From a checkpoint of a small multi-label image tagger: num experts 16.
Rows from block 2 of a small multi-label image tagger, named by matrix and row number. Rows with one number belong to one neuron. Each number is 128 + 24 x the weight over its row's rms, rounded and kept within 0 to 255. All counts start at 0. Numbers have three digits each.
After each neuron's rows are labels from the 100 images, of 14976, where the neuron reaches its highest value: "top examples" is what is common among them. Only what is clearly more common there than usual is listed. The data: seven-segment displays showing three digits.
# fc1: MLP up (model.blocks.2.mlp.fc1.weight, 768x192), inputs 0-191
# fc2: MLP down (model.blocks.2.mlp.fc2.weight, 192x768, transposed), outputs 0-191

fc1.698:152166141138110141105102138093140119149138153156156148156083154080109147146133109135098116126105116133150112143101137129097173161117129099146154139115149135126097192171140154098132126147105204121151077133118104154134107134111145137128146157161129111106125122126132143130104156103099111150165126121134114119160154139117068137137113130122135138137128108171107139150113088162112155168121116118133101106123144093157104143108155177164166133134099168117102126130176122140104095130110131147125146111115101130138145183119172118101138134094118109130138179110133132090080147086138139171
fc2.698:139150129138143109109100122116147111079110138127047129101163078121126106117129083104140135140108145109131162119115141096112122137137138162118154140162131115127117115170153171153108124124132121164107097139125135081114109126102115153093127114157150092125119104145094135118165162133121123093090134108123133147137113148120138141129152117156091136142132127130079120117168138185081152135095139155146129137168143134176093072129107130153155128134138134103121163111128143096116135096103131119125082108092137138124142089169146141048115109196127109139112093141143127111127127129163109106
top examples: the digit 4; second digit: 4; first digit: 4; third digit: 4

fc1.423:147111086168130139144105140136113113119129131125126134122118090144136118175090126130118078131131163135144118142123183145118138163128094130131147128101182103092115156155113170149096101151118135084113139112143156100137162126170147149105125138144143121125147113146156115158156085116137142193169197193111126147117136136112142145086141105110131102136132131158142096125111131145139101146144125179105128151129084117147110138107182140112150154104140103122111144169130136149111093139093118086150114152140149159115159100189134095111095133125122136140140131141121161167158152097139132127
fc2.423:186163144139108133119115102137143154141106120142096101148120136099141113120159122106143147160172145148102143150133121120107100112149159153143159115130132129199130145089114175087159094115145122147124180124141143115137158091145123112082158132130178112129136134164125105113120110152097124133068180144148156130120140111158150135135145091159125150123147151135159122150108135154150176145140122117134102135140158123153145123100137099187119153088161150145131147116083100105118133121105192133133130101105089161154149138113100088101121145149154161132147154100124155108142135142154112150
top examples: the digit 8; the digit 9; third digit: 8; third digit: 9

fc1.81:122114105127148098089110165138102137172114130137103146159136131112106142098143152152088131127136115136137154103147154153114128151109138096136100155140101099143148079113118062122129117096130139135155073077118120161166147140152144137159106165102119173132109108128120159140129169105125129147132095134132110151130130081127129182135156141159141107132170109137143152134127100119111119081156173135110139183128122160089132088164157128083151098131122120171148130116127147096152139099169137114096146139151161147160092119164137136152105107143150071132093111137156114108105139151141145130
fc2.81:115122186123126117114131151156161088143146127130125133113135125144114102106125127114141172128154143138185138128092140158106146126128093172111145127156156177108125141172117137170150134121107121133102118144122161132173123107099139164102121123095095094112107090134100092160137112144147144092113162099112113089089122149085153121108133126148099148110066127100122119137133112183120095165102145151110096097149163112116112132156138115124083175189167105161133106107121115160106112094144130141092146113137116107150074102157128127133087141112125127121123154147132111113119117143164100125
top examples: the digit 5; first digit: 5; first digit: 6; second digit: 5

fc1.337:115136115085108149102171172135110146152083158121123116105107178115168097109110110125104126199122098108122155117146104118125087130110167125131128129101112124114126152150144137119119145137070155102120124085132139140109114112156149141062107147132101134121121134121114160149137128154106147103138127097131138187142119137121108147080148099099154086144147118108162149094116159143102131129101090135145125178141111146134171151154140113123136106117133087156165101196139131162140153130169108094153141175123095130112137113138144140143102144136142117168116156141138106136121119140097176131
fc2.337:103149120116147135125156158090089141143123143139124165170141155109100113135159137129102137143145171094138177114154126109120131122138131137133122117116113173094195112147124111115128144159119161135096158134165178106113126121119117105163178133104105143136108127145182105131134142156130132108138113129125096171074111110191088128164161175110136091132099114104100145119140128113152088118095091178138147087129166146153160079142131097081118127107129109123140110110132114125114129128140107138123106136154111116138151126157148162152096113095098153132125151159119116115111168165160129112
top examples: red glow; amber glow

fc1.451:120113135149103146112133136117155128140136134145084133091119103102111105147192140145097132115129128134099106118134128123139137151167110128113100113120183084129107150117156139092114097107145169134105149097180085141089129123126162107116147151139116080117100123138164093147171180132094098154105146131157121105151138120135119108167147132112096131157127162126107131145115164157096093153113126150128111098124093130131094149161152137116109123108086128098137141095101127139156118131141165121180146162145109144126134167150077090113138144133112149159175092157186132132153111108110165123
fc2.451:137110106143148111148097100157128124060100100102094120154151137089127123168113081145124175140100116128131144144139112120079178152112132106139168107157117128130116079116140147095135097093126139177118135141110131123121121078173130104093143127141146113126128128140103148131113186132097153177095135132133099139159138102147117160122128124154115142109125161140152122166128122159160117151097145095133104156114144183139122102137150103151129126097093126116109158124133155107097155119097120140160126111101145191104140085130156149113123117138139095165084150098147141134155084148111149130
top examples: the digit 3; third digit: 3

fc1.68:155144128115112115087118100107111123137073110118141146111109106099099138129122134148159125151135124109175189090132139121131138150154142124136155137128121117113096146142098136114152130157143129108109181151125105131109175138131153099101116161100110152145113176113136131074105158126142152097160120119136130110126117164121124146166143171183120102121169173074122108172082082102099144162099135124114168132171138092124126116132155109112139163130088105142106145109119077107132142149195155078111133120118138125111152130123144143168143113142115137119119142106098116099116123094147154121
fc2.68:119134152115096130124155096130149137160119101114134134182107117148088123114092113110157146132093110130106083122131144088130156185103116091169155156139087128131139136117154107153115123133141084130155122106127119163128147088075145143114136115116153123140100161119135127084128115152088172179145083106110146146130140123173167105127142169145098144143106135151121137136142134144093076162156118093114112115105148123112149135136090146129090142118140138117149111127072110115156117216138118112156137095093133125100137124090157152134140132100115112139159137088104136129092119115115147129
top examples: the digit 1; second digit: 1

fc1.8:128132096155159128129121138143127117159117085138146072151116104095155143151173137136118082146084151099156124116098149122141155146138122138158183170132157097094148113101146196167156126099132113078089142127150142110169148141145141138098136118153138144117152120157139108140155124105178146186159182157110100139118145101120133143092166104133141148135156155132119171123142146133101121142141130127133161141129137117143094133148163128150162158141124079091117169162133141145164120120103124120100121155160157136127127151151128077120156132130119136157155105118130154119097157155136140111
fc2.8:140132142107071152126106109122169147155113163125094108151130156100147131127149132092126143138154123125122144167161126160106102122115160128158119097128123172116129129087117109108159118114143129088137167145129128060125143113122155111109120156126143130144150133158171110126115107090080126181094128133139148108118124126170118134122102115135122132134168120125121084124098159187166136084155101096091065110112106124153123099124145108160142163082145148128131111120097098134104125085135108133172122111142098153141114132092112146112118134098113172140173151099149136114099146116181117146
top examples: glare; green glow

fc1.271:179065132118122136105127159159156149147118137131127085132175148128157158139104108113168105160094132109149125116127118125126124136106136129103091122103095133131137105106134115124113118116138104117130129183104095136111145117149161092108140111167132159113050141118118166129163139150105173171146124096136163170158158156096111130139080108174108101152140196130136145145115129129112126120136140096143136134154137128100152134116112158120105159081130114141155103113105110121149149134160148092109131154148123118104125149124097124102127120110110117147106131121128172073115157066091139109
fc2.271:149137130127109121090113085152135127115118095134139127174132097116117092143116117128132102154150095136127111158140090170100161121117085091151165138147110124137138115124140155086134136118147066102112094122149126118134105117118116132150126136120130095153127134086133106095111156150146113144144112106118137149134099130111166115132118143128119166118132164146147161129147123105119139132191099142134104114161149121102153134178148104145036126156169165109121153149137091118134128124160141169134165121136144174116126120134127120154122090161135083086154106099108134189128130126126192166
top examples: the digit 1; first digit: 1; blue glow; third digit: 1

fc1.419:178125165134120154106109167136210121131143188126130146189135111150141194141098135140149111172124141102152144138105151172101142168090085140101131139133105116130122147096112082096138137144129122140110088162156099117181154146109140141138145163129117145119094170179128152107149112139109100132142138100102148158128139159128135107140094105124122129111151183120121103150174091113125112088131135106113151161115162130111121115158120144125148153112133149162155099109151140106131142118102165081148162152114140152137111128118127117114139141126152107128111142116107160120144131120092127125
fc2.419:110115118133114106154124078166129160090159144132154143147168168137153105181098095176144127135160140073141124129130112140166104155119066095131141147090110178114153098130134147123128145126153129129126133147150129134107142153094133122134142147150148112133119140113099143132101122151131127148113123113089160118157112148130177120140144170163183117092143119131152131133133125102118094130177144122171181148154131155132116133148120125169115160127102121106135162091145093138148140188157128133126163144179149174179107149134121129154117119141128120123151129127143141127132151130141184168
top examples: the digit 1; first digit: 1

fc1.45:141136140135118158125152140127157095107149171163137117139154150154158175090137170166140161106149097104119127110100145157127114155107130121158142178136090136156103144152129095123145145117109155135140152136175114170175129142070136120097111081173131129091129161126121082113145144148105155155107118104163097098115109142111078178163139127152115102192149128096153097154123076117133129119138144087100093132137142151132112122134145120133105126140136144134102134145128128141151113116131078102147130127156140129137134147120112147122102154103112116108188164154087139135118149152118156152
fc2.45:138132135130152088131094167160185158124137114106111111134155162176166119138115145064123150129162146126095112166109104145134168126137104147139149153125133100166156111139148091150085093099141106118139119143166114145134089086171067187142142166170160131104139145129150143139151142108110129105117146155169147125170139113103119142112156110125143116116143154163146156143098156165147143124108113151132128108155097153119140117125164132147157120128138108096067147117093099110090148138110131143116088117129120137118121129117123158100113142125102093143149143112134152132111129182120152099
top examples: dark on pale; second digit: 0

fc1.651:135143117106154114083110105089132144078156133140116127168114094100125117097152131111144118134134135094141173093170172148129102121126106139110125130119103084156133124161121110115168110088083105143143082121142147164147139121142106126115098132108103127149110105089132102148151148096132159183130051127156169165151081099108141104120118121142108136162153152143138111130127098172122166108173128138115157122151163147136133137106144105115131108165096099106128159104153094148135111115129138102100097093154131147122128102184121144137172146125153143123132109160112133093097113140108118121
fc2.651:166130172140164112107123138141149149133122175115149152127101122163121135116119130148137132100128156119127162152087104105127156119158107133110128134131111134142145143135130103131150113144138125150152128144113176120114151170115150146141119135125116090139112076132080118121165079135185119108153165130104129100078132134083171134146172127126112114103091093103157151073146083121107094144123133104089163123135143117102110144191126139126083103185136097124127143093119147149136131072138095162100145124117078142113100133122125140176157148167111098128128123135120093129113147102122110152
top examples: the digit 6; second digit: 6

fc1.506:135149161123134110153128125167130129118098162173126128128117132140164125152137126126133171138079145162127110115148125121119158117146144133124104106103148086126087138133135143148141112154110153123187140192144111146185122124118113103108154133120120093119092082097065117157128171143125105110124128162143091173117164176116130136143100115144125120142126080102144111134149111132087108147107124145109118115126161140124153142101130148103097148116126115113165127123147126109145147115187172110084110112155125109170108113115138122098107159113068115110110094166130141172092135136135074119
fc2.506:187108137116164119103125118103144103144132103102134132094141084161117134113103134108121135121129152068075194109122121140089128112150091108121095107144154116129111129161108121166119137130150088124126131121143117103120092130128147158116147127083152101145099122146091138139164121161147128126133133074136104112118128139119157143112177118147144101103136148119126107134153095137099110155118155121125129128178127138086164119168108104118078122150157090102181105086113118119141185108159113156085148098134091125092109118143114111108133145124081108128128104140115127116083173128121119101
top examples: dark on pale; the digit 5; third digit: 5; second digit: 5

fc1.482:150121111159116148113160095144147138097156128092128098139085146099121175088117153133140135132138119071118117118152123126105107132147133167148145102126166164134164127094135167087156128122130111092084146122082141112114131140117133129131099161159135102170112155129144175138120057120157174155109099126151116131173162128099114110091119161136127144126136126150114151164122157117133125084116116174096165132134128149091122124175086162142118165115142117113144145140119155103142144192117115159141129138140156139163156122129150098115170128167106123109141125111140116146105099163135108155
fc2.482:104126143183140129118106153079118126138162136165109132132163107120131142142106161141127123154153098136132151139147139161111175160101095117112128113132126127110132138136093147153168116118120154133135126088153127132167096113117120117147099104163139161169187107142147139113132137130132118125073150195115127169074152109110076130159130113140116095138146123136110126132162073135161141107179116132092118101156131115109167093086142080134132133142122143151148116104144127165127101086138148129140099137126113122119141114119104130132143130094179165120099172182102142090133130109145135166
top examples: the digit 8; second digit: 8

fc1.602:142105145140153165138127136113116132114139132131125106115138104059124131147169113130114163128137156128103209112118109114115135112097085166072091087109132134155129119126159141117137123113113145140115099093157110126099128107124112105168111165093120078149135135131126151124157159094115112105171136116125127145101121099115111128134184090131068140105131089112138124145105170073102145126130126125085113104104140155141143156162144124097150144128112152105160106117137155136145149169118141160150163154169148108149137098166107097158129116139117112136143106104109109077136149099140137164
fc2.602:147087123123096153143149102136140144122107159129087136150119166103153146171126087122135086106128083120131119132122117085154114120128120119146113166147091149141082125091101136087142124100092219120119187128090125108073101155105121137119137144112111110112117140169119137145139154126124144154118131103140151120185122123125140160133127128116087151117119124161098125135095124169156116146114162096124086110109164138141099111141126149125139094118115115149115154095159124145152155154144115077131117167158161130114124060138135120104144085135118137153127138121136108152115112131178125108
top examples: the digit 4; third digit: 4; third digit: 9

fc1.440:107133165125124148179103141116147139112089146118099164117134121137158130123173091128123152138116138128110130131106140111107150140145148149141095092103093096179077099136115143109107115130109115114174120128124137163175138100102132105154094161115102094141128079094115137156147169155129131157143099159150088161110131094124150153118103121149131124137166145123106130137113152163053126146127143154092079117115166141143138160119143133106120114140126080136147157123135139139168121122140168106067119128146125106138130120143152131144127117163123102122108088173197153146131143131170112125
fc2.440:143091121142138122146112145136134086134158139144164120120138105129147124151070125156144117149116096114158165102103171115133145110132141152122090121123141115159127158134118114116166133112139117124132133119125125099145116140140155127155173134123126144106131108132088085128171120133146178100149116114154083095086175109131131124095147091145119144101084138186084161116139122111135142142145152149071141124172133092104108124195102120104110152150115092125139111106121143142150122154140105145129089139113140123068082156103121130163112130098118079134136129088114083083164158134107114129
top examples: the digit 5; third digit: 5; first digit: 5; second digit: 5

fc1.139:101087128134101122083133137106139122111164144123137153136110148087126123150115113182177141129161131133113108089116142112134134111086083118111134129118158131128148086088132115142119089122127121157120147109149144152147107184127142145118110132117137163127137067200125110149173131108068139114112081110122128127134126135131114120178146097122126098152140119126138147135122116095121113133127116118125163158103151122100087150108137144119122131138141101105103143110089140148139171138118141113137130157115116161110052150132091163171101122114164100182104140119146125117155177132089103163
fc2.139:120126130126116118083185194150083067134128143086136117155086126133124115131138080116138138125115135113139096155107136140103147085157087124089162135146137135103135119148122110135127125160165130139129101139088122167126138117147119130111141143113150121132163118146123142153160087116104152114162113144120146140195116140111110102168140155158158175094115131140106142127125103121123100115123134101136127113146116127138164103111102110108120123138150088121099141141145170138084143077138125095140125140141083160177123147156142181157075107126139174133118132098156161098159127144168142135
top examples: the digit 4; first digit: 4

fc1.581:184106151170113134087099118120141155100117172117116167148115091159087124151086147109128143114126161158144137129151101105123112129119130148105127127127144145099111152128105135073102095121143108143147141146120111136106152124140143146131169124067110116129119145152097142078130139104068103123137124113090154155101134129076124154152134049139075084117166163095102102066111114113116120093141114114115135166131140077152145107092117119120150131145122153114136155146139102103118095152117110104102144131127174126135147126126122159094151136113147138116141107139141095124137148132135100112
fc2.581:142145098088155118148128134127138119128122107133148177092163149143151119142130155094144130090177107134134106118122097102128120137131075151146116145105114151099148161131119082134077144116131144185135084159144150148128128121136155097152146131158144108131115104156150150158136115140161100126140118148137186115180120164106183130123127171161136150135134134135131123148147131138109127122152117128148101145117137096131116104146089111144101173138131146135134149123126151147148148163143116072114185084148148089126136116062158114138132118099145108084124132118103188123134142091139120181
top examples: the digit 4; white glow; second digit: 4; first digit: 4

fc1.412:156120141100161127126124143122129124110130157131132140172139170166152148116108136143111164165134161152137128166114154105086174151132131146157158150114133112139078149164137155119159132110155118160126141129147139123152155131126134128129138122158181135110135132117132096098161104127106096168114137136157113130126134136108100171123210114158143109166118114123145073130119164073153141103138136114096149126145084133116145127110131119089102127153167071133124128126083095166125095116159090124105080108155120147155153133110141113146103131132125146124165171185113106107148127089130111113
fc2.412:132134139101094112126135125174157144124103175130087100154106122129140137107127110097153130119151129141142141154115088141147137135113076139127159162111182120158112172133149136141148125125118161117128130078149101126126117130130102084123130100131148118117144106123153151149161107158133123102150103106154154162152142086071105150096120093122136130142125118082131105117104126115127120112111129100111127113120110117149045143180102113158132148153138143152141184120105075107130115096133110104126081132104090124143170091126142144124147105168140135135159076082095149101113110132109155097
top examples: glare; blue glow

fc1.162:147133160124117148126125155108116168143109105168118112127105131112141114116125098078121127126101106114152135116147149166126130118139136165135185097118173129127171149120125130126184131115109135102076082150094132128151169099140119128153123150147120098107122161128152152113144142148148175116091134165153119196154118120146099097131139096117139072168107105102104153109126144125118117137129153103125115132101108102103156155137148189094155148114146122138130161161144144147161119123155092116095162130115088106132084133150125139149085140165085122178148120123109160130106105139102138093
fc2.162:143124097109110106088145147161144141151106159140161084164156132123140093161090099111101184123138098174153116130121123160113106106102079125116111112140112137082194107076126153127123108139174114089123139147143121131131147110139131083114157121152147154124110104187145137127127117141138138118126175091142148172106116137146138106127175114125122152152116112132137113139161135124119130139115114125133098154132145140122142115155166103162142165170096093117136111097112116112133127113190169156146131142127134096139138168115142139114132092108119143189137116097170157104098168127142144135
top examples: the digit 6; blue glow; third digit: 6; first digit: 6

fc1.341:115124144140105129098144169135092159074131143131156151107113144104159127125104111108163126085117156121102125108139166125104144104118130178122064130120134121166146146100144141090146092117122096121116138132142126143124120109180111117104105121101152117133120113140084159146126153122141129153113105169176157175088099155124170116101145091114102116157161136097127112149115087157106130094107155144098112146140115186159194112154105118118121148158149136098148118134127146162105149126146165078103117178142091115140110113141117155135137148142130138160143124140129152100129130124107119185
fc2.341:172085136164131097124151140138135111187127132142119144142115097120124195102128111163087133093136138097156136139102130132149166082139144099160102110133121095159164146099123145109111129089116116133154133132167146082165113142127141129114138175132119085169128109094080162145148139171123143133116114105148139111077130099116120103138191108135162099107121113125123153161108115116108125127114149120121182146113119121098118114122162075120132111144119154114125141147110151164156147156144091173142135151115108094143108127135141175169157135129118104143134153114111118097154143115088109149
top examples: the digit 5; third digit: 5

fc1.367:149115124150134127134134120109140114119130117137179094165155131125111136124140094098177083145139103088144122189133136148149141131133120123109110149120151111133171128107169170125153116156118088136124164094151143134081147183162136129129162156177130155141153093124129135161138129096115128144103156125115110125151148180121102131080143099130124153122106132161137196099129141122112134088125129141107124139084109098127101111142163148119130160176143125091113113133118145173138145128109149139128135106151150137194137125115153136148102121129138095215144155159130107117147126124130161129
fc2.367:140118131116087136133150102110094160138120141154111142165111135142153130127157105109101173127132114135151133139175104124141152148120107094149108097068095143155127173135136117104103131124141107120155111144127171124113135084103098124105131106107134096125115161169111074107126114136090107128098112127144131155128116094153145097161130133119079105137138126074122144105079122149175100125084115108100140126130104102138152153147140125134090167121126174131120101094061109118097153089173114108147145107151108113106095111138101193146109118113113145123127141073133140121124124150169131145
top examples: the digit 6; first digit: 6; third digit: 6

fc1.185:207139130111142135109179176097142123109097138141120124140159149105130115119154116133130107144126104125125176138116134144141132149093121157158160122093119128146145137161084165095156148148086093129074110115191115107152154118136130149120145131140160112127109100135133143094141103136115159134142133165125124135120111126112159115103135103159130148121115103123131160133129160148132145112124106115142164154122141140161109144113145181127158097098151114105104104197127146108110163149127127095111143101178106185099117117122115157146100119157157111169136117125097159083097132149183112125
fc2.185:077149115137098107101102131106155181140110165148109135157123122161139150135128106175162127094120140152111076187113126135164130162135133133116135096107122142135146147136157079154105130128122104124145165177133105111117139154091142108148141112123090114106119169098143123159128135178138157119144143103142116124123130103144111081185191173108161137132158140124161124126116141135136125086129100137126101120125122115111166125141124131123103113132105128126160110107125078121170128153118132167103116142112098109096116171140174158135157149108102162104114114137158117129147165160178150108
top examples: glare

fc1.680:131143130096139144123123088159155171122138167128128113099132112094120136158112143113149145127108096154119150109166137104152134149172126128137132105131146100145117198102131130104190119094167161135091140102145130132166167097110117151155092141121186127151151141155120154114125131107131134115140153135140127114114144075118128156164183111117077125141106162103126135129133147161148144146131112165136150090100066113125115147118099150107106135107135147152194150112153142156149088168127130134157120162171175092149099117130126121163145143181119106133130126123112116115132136126159123118
fc2.680:184114134121146130139139138127155150129106104126137135145109149149120128096101146097086132128113131151102156103123103134183123172094117152138136176140091155128170139133168103208086147115153128167112147131092127139101139114131127101100112114156122158077132131171142136108136168107137124143148132128123117146115104098166142091113193175142120119120140143147155106143113122139148139104125139123169123132140149152149126109156113121153132117107116142111130151108080141104120154135130118117130117178099150133153152133107144125116143121143093131081183145148141146161148112092174188082
top examples: glare; first digit: 4

fc1.462:143119085138140106071162081088084104154120145085091164134139095104093112145096102118146139130135131074137149133167112124106162127125119121118127142113131150113119125141110093161138133130144120113140139153142141116142141140159145122134137135152146133150125123153102144083109166132127125146113146106125118094126117107110153103176124130161140126185134155088128133129087078140125142096134122091118182145173076096137124119107131105095109148096123137091099118091166108163170136154154154084105156144135159138125152140117170118183120123117121130103101159158131128103123150080134105098
fc2.462:146114123137086113101153084139122156169167135125129128145093125108078143148122103099143126118096108080143134105116144128115131166134135097162161118113109106129147073122142102142125140112163106108127131168152120139117100106089112120150138167156132100164132112154107088113130128139093141192151079061118107133106125141111139155149181152134135132139119148151134130136150167144147119111136120083110135113111120104117115179158102112135093135117135132129138116125103116095144137188182143153146138131084141141138148154098154118101146122143067139109123156105112136133079171127097115123
top examples: the digit 1; first digit: 1; third digit: 1

fc1.305:111144138107149114166165113129177136152118088113153155150098137099125130117128143138102175160117172130112157162154132154107097143135144133143131144123148148130107162151134136086160133145145189124137140101102130156133172135062177148153160133113118108146171156122152133134059129110134145111157171132118153096127176144092136113154106131096149132118167162116132158163118127148119109152108105146132119118088139148144145157112147150156164123105127107113176119122144124139099095123156117104152119124150144167116174158109142121122165134156103114163160144105161116116139096092131109101
fc2.305:147110151142156127114107093081135137116112142144132148115132107116116134119094122127138123133140111188061159159120134098127135183122143177090178102138096116131107113118121145162122130115088119197154133127085098140061122119127094166123113101128114136133112169125149161106149125140087108120122134124142112149104104144118106126126195166156116120105148098118134146126074134167105102127109126121114107135131164149136099114106129099161137141129127136115098130079096110099124150092156117121142119106118168096120121085153111151107140144140153077089128127093100140117101108140127146123
top examples: the digit 1; third digit: 1; first digit: 1; second digit: 1

fc1.188:124100106134105177092158128192156138116105165124136122138159075127121104135101137120127156125106094148135151117143161103185129133097122097130153116171098116114132142156149114132193134125178160138109118134094135151151120140112128115130111148163122119173142125127116131102099147130145179074146157137127154066152147144119121141090122125087114111122134070137092095135126126131120116178106124102103143157126104133169112145112169167127156123116118129143144125140138135096129139141131113142149157117114166111147140178089104129100156141095107100061156147153124127111119138140118141115
fc2.188:118105163100173101180100129116130123123082122146164149129101125163130131105120143125130140154130132141099126157108102125171183135126152145107141107175142106102135120141103100149070110152118116169110109142117135148085148137140131151113090128138144176117135134117138162151131159119113109144149140137112160134150146121107122111120174163149105155112161113075135177136129146164107134168123108128191152127145120147159091110126079167166155197127143143147116168084130136108128151103126136149095115125116166093140118146154161127113153144127110127115122162085135151103146132130157148132
top examples: the digit 4; third digit: 4; second digit: 4

fc1.363:135083107142104125117137167118116103135151111130109146107097081118136143153107087165186085134154116118162120152083142112135146120079134135116131139146123122148118123153097155122092117153121113142157137135112128059149150147121132135125126151110119161109085144154178145085127148176122113143136120107141134141128129128107147113153112079142135091140127177095158126122116107135106105112140137106117164174141109149134156179086153151126089101113134152139097124072132098108177169127135094059096131145144127163108117118113124115149114125128170126102125087148148131118133122110111124169
fc2.363:135147126166128122126135132174108134128134141114127124110147118135115089129120086129150124183106128139125112119151119153162095158102112098153140121137083152136146084153157150131124125092180114126099129150114132091125091090135124105136114148157128080159125128120135106119099149158115138126121105099088084131102120116160190165168144171163136133091126101171120124107159139125152125124147125112103147138132120113119161181154109094124110156130144161119156147092121120151107154125165162154146158127126161192103106149132125091115176104115065169132136130101123134137144129097122146177
top examples: the digit 1; first digit: 1

fc1.531:145143105168101141127151151169156142122113070126125114123123134164117097152118108099161123159118117100103157141181119141140105127107125148142100107142150143123150134142105107100103082143136158122144114134097164134135161105101109122108153099138141087117135117111130135108122115132111125116122143093170169116121143135126130111128108126137128110105131139089136127114135167163160144117120097108116135109122114141109119211090143147168173165076139140127152137118152121109133139119105144169144088114149134142086145158100168054153129159132117105158169096150189128119183118094130110111
fc2.531:120109156129161143138103134109152183096139176123099127149105125115116087139092132155104108139104125155078118166115130148096127152129134132077155108117151165111123104110103142089144146121112105167108139135139101142101123135122156154135080136123180120157107138122108129104146104149092138090127130157136105100089124125088118155133166141125126166124113126127140119137131099153126129086112128133119097129118089122137097145096096056168094106186137130121132131106080133089105131112151090103135108047157125120137102113100091156112156139147143130123131155147136119129114091107163117128
top examples: the digit 3; first digit: 3

fc1.288:124135150176120107100134134155105186157149104148092131141138132070136158139095122168108160156175126120142104164206104133144144164117117124168114109143092127157122138113121144133120142124103124128130103108131185135101133109122149127160116140146087147172138136113145141139136139088140102138168132085162124099105121125099102097177136128145157092121102139101144163159113148083130133098119180111077104168106110141137145069127111120106123136116127109150123142137097109140137148122144151141121086140177112140132128145165120141114121131121097126103097121160127144159100116091108145148
fc2.288:187071117138047131135117130139139125103124189122098115111099141109090147148114111096087112158143130135116135124074139129130133131119104123075114135142086093094133093094126135139149129099151096095064124146127148090173102114146116144118114166129064118153150137089154161131114099101110110144116111113122155145150101144145139146120152115129139134131124116117144111124133201127127135123106144107144134093139126138181101137093116141140149103083136132111132111160131142123135108129150148111148139118100163132149127119133106131135163118127156150145137130104058089144144095130104118126
top examples: the digit 1; third digit: 1; white glow; third digit: 7

fc1.472:143140124082158147105135110141116105128167106137106128130166112133168155111130143115149177139156098166167107107099135099086106128138098173128143138153137138137096136130152110104155112193113135145154092165143149176158135116153134131123121167164143147145145131073101117111118157132134177142131191128174081127130101147152125147139120137148137139130160114118150115125104131125159128103152147148123144136136108163134121164150145130123113110154118148115176114149140130125166113097155096162102125087151139090141104086108087167124118146121139115171118119170099149151080131169138137128
fc2.472:182128135091169160111121142137134143162112096147143135126124101139158146139102160107102133125146151179091162107115105140120121153153099142130158114153161120147139093159124141205132114124162093118122164173084140094135097092154127149085182115131123127120138115166129135141132137112086134117151115107124117113156111134136143129093168110195125115126137132145081121163109122145108120122152136101108117104181105149101139104113121087113118106114146127085124141120095123087142143104137106134115091132122148129126128111148162100106130153141086071121123132152146129149099090155132175112
top examples: the digit 6; third digit: 6; first digit: 6

fc1.331:137170114136139142122094137140128133115137093091167099155128096071129149126124123128099068152116116131160119138117122091111146161116113160169154130128150106089172118095148174126164104115149131125065129170118150124172157122135129118117078130115155133151145127172146120165153115103153136144168160123108113147131150108117122126105142120093131154143160171153101165132172154109064137125150113159103179124131127132144119139173158144157144167156138116092148170159124135148156119148105139140121130137162176129117116124156144096121159123097102139126126111128118181117139134141138130120
fc2.331:096121123116077143101138104111193147157114158156106115153132149106133143139169139079139126109160140113152155158130140148121112128124145130127133121131135159095111145108136094119170110098115159112097180115159151105139117097153137105149128129131140125154161120174167134154106099103115114171058141138137155134146147141156101098169147142160141162146153145138177138138089126142169112109171126110096066126101129089167111115109128112142135149088112138160138134068123139136134131124125122125188093137137137142174133126136100139110137103119139147128170153111125142121102135132163095130
top examples: glare; red glow

fc1.224:112141168120122111121164113039150127075136147098157094119150095104147117105137132103141104105089146153131108142098107136081147129137097116143159137167170139147121151164128097099147129143082172113098127132131146123124123136150137123152099093163104131133127103102138095095128118124150124141112148094149145124151127163137130119080125133111100124130141127143097160110140098139128196149086115119146155140106135093104168141087152141147108108126117155144122146148117131131106103105119114132088108109172087097131147149134107141095151113120121100116129083144165172153132140074164114148
fc2.224:148176155110137144139120113163105129078162130119133142163141121104111149104134169138160157105142156116113172148163152095165083124133133157166099110128112130129170141183136137105143137118129093126123128137116138098151117112092103086136117163149106149138080165137098125165109117135150125088130155147087131140120107168125196157118146135109122109145142096164109129092131141137166162160145149132131133131169122140123124087136146156120121117133099088176141151115142160145178100119161159134158082130144133164147129102172102104113113135139088107107107111159139128126119157109120121094
top examples: the digit 6; dark on pale; first digit: 6; second digit: 6

fc1.360:128165141137121136138148127150122156102126147153091126124139124123125110154174114111117163095124163143166142124132153094164142123126119127133079101089114120102145093104140130094148106131110155129128132115109107157105146074192123123103094133125114131099086131138103156181119141110129126164098110131146095159139134106087160152099118073122085162123163125119103120160127119160079134168152171162106099141113131112141122142130137150110114116164110120113137137130074153147166185110158154108147150122154137140174160099150133140166108136152116139118100122130105155141073116170146112126
fc2.360:140132146146131137105127138089183100117108144135131133108126110118118172136159151070144147117151175102117153106084077135104144126098117117130124110155124103150089144129159171146136127106104116120127131100158165102139075170088139157140134151123121092145086117126122135135180124179163138110149126110139123099122126131138141103092144135145117121099100089161135136133136127177105115128137126161100071070144181146130139131113129123121121111105161121134135156114163159132149101139154116130107131168114122118129109078131121110136121089148124127128166133135147053126119141082142089162
top examples: the digit 5; third digit: 5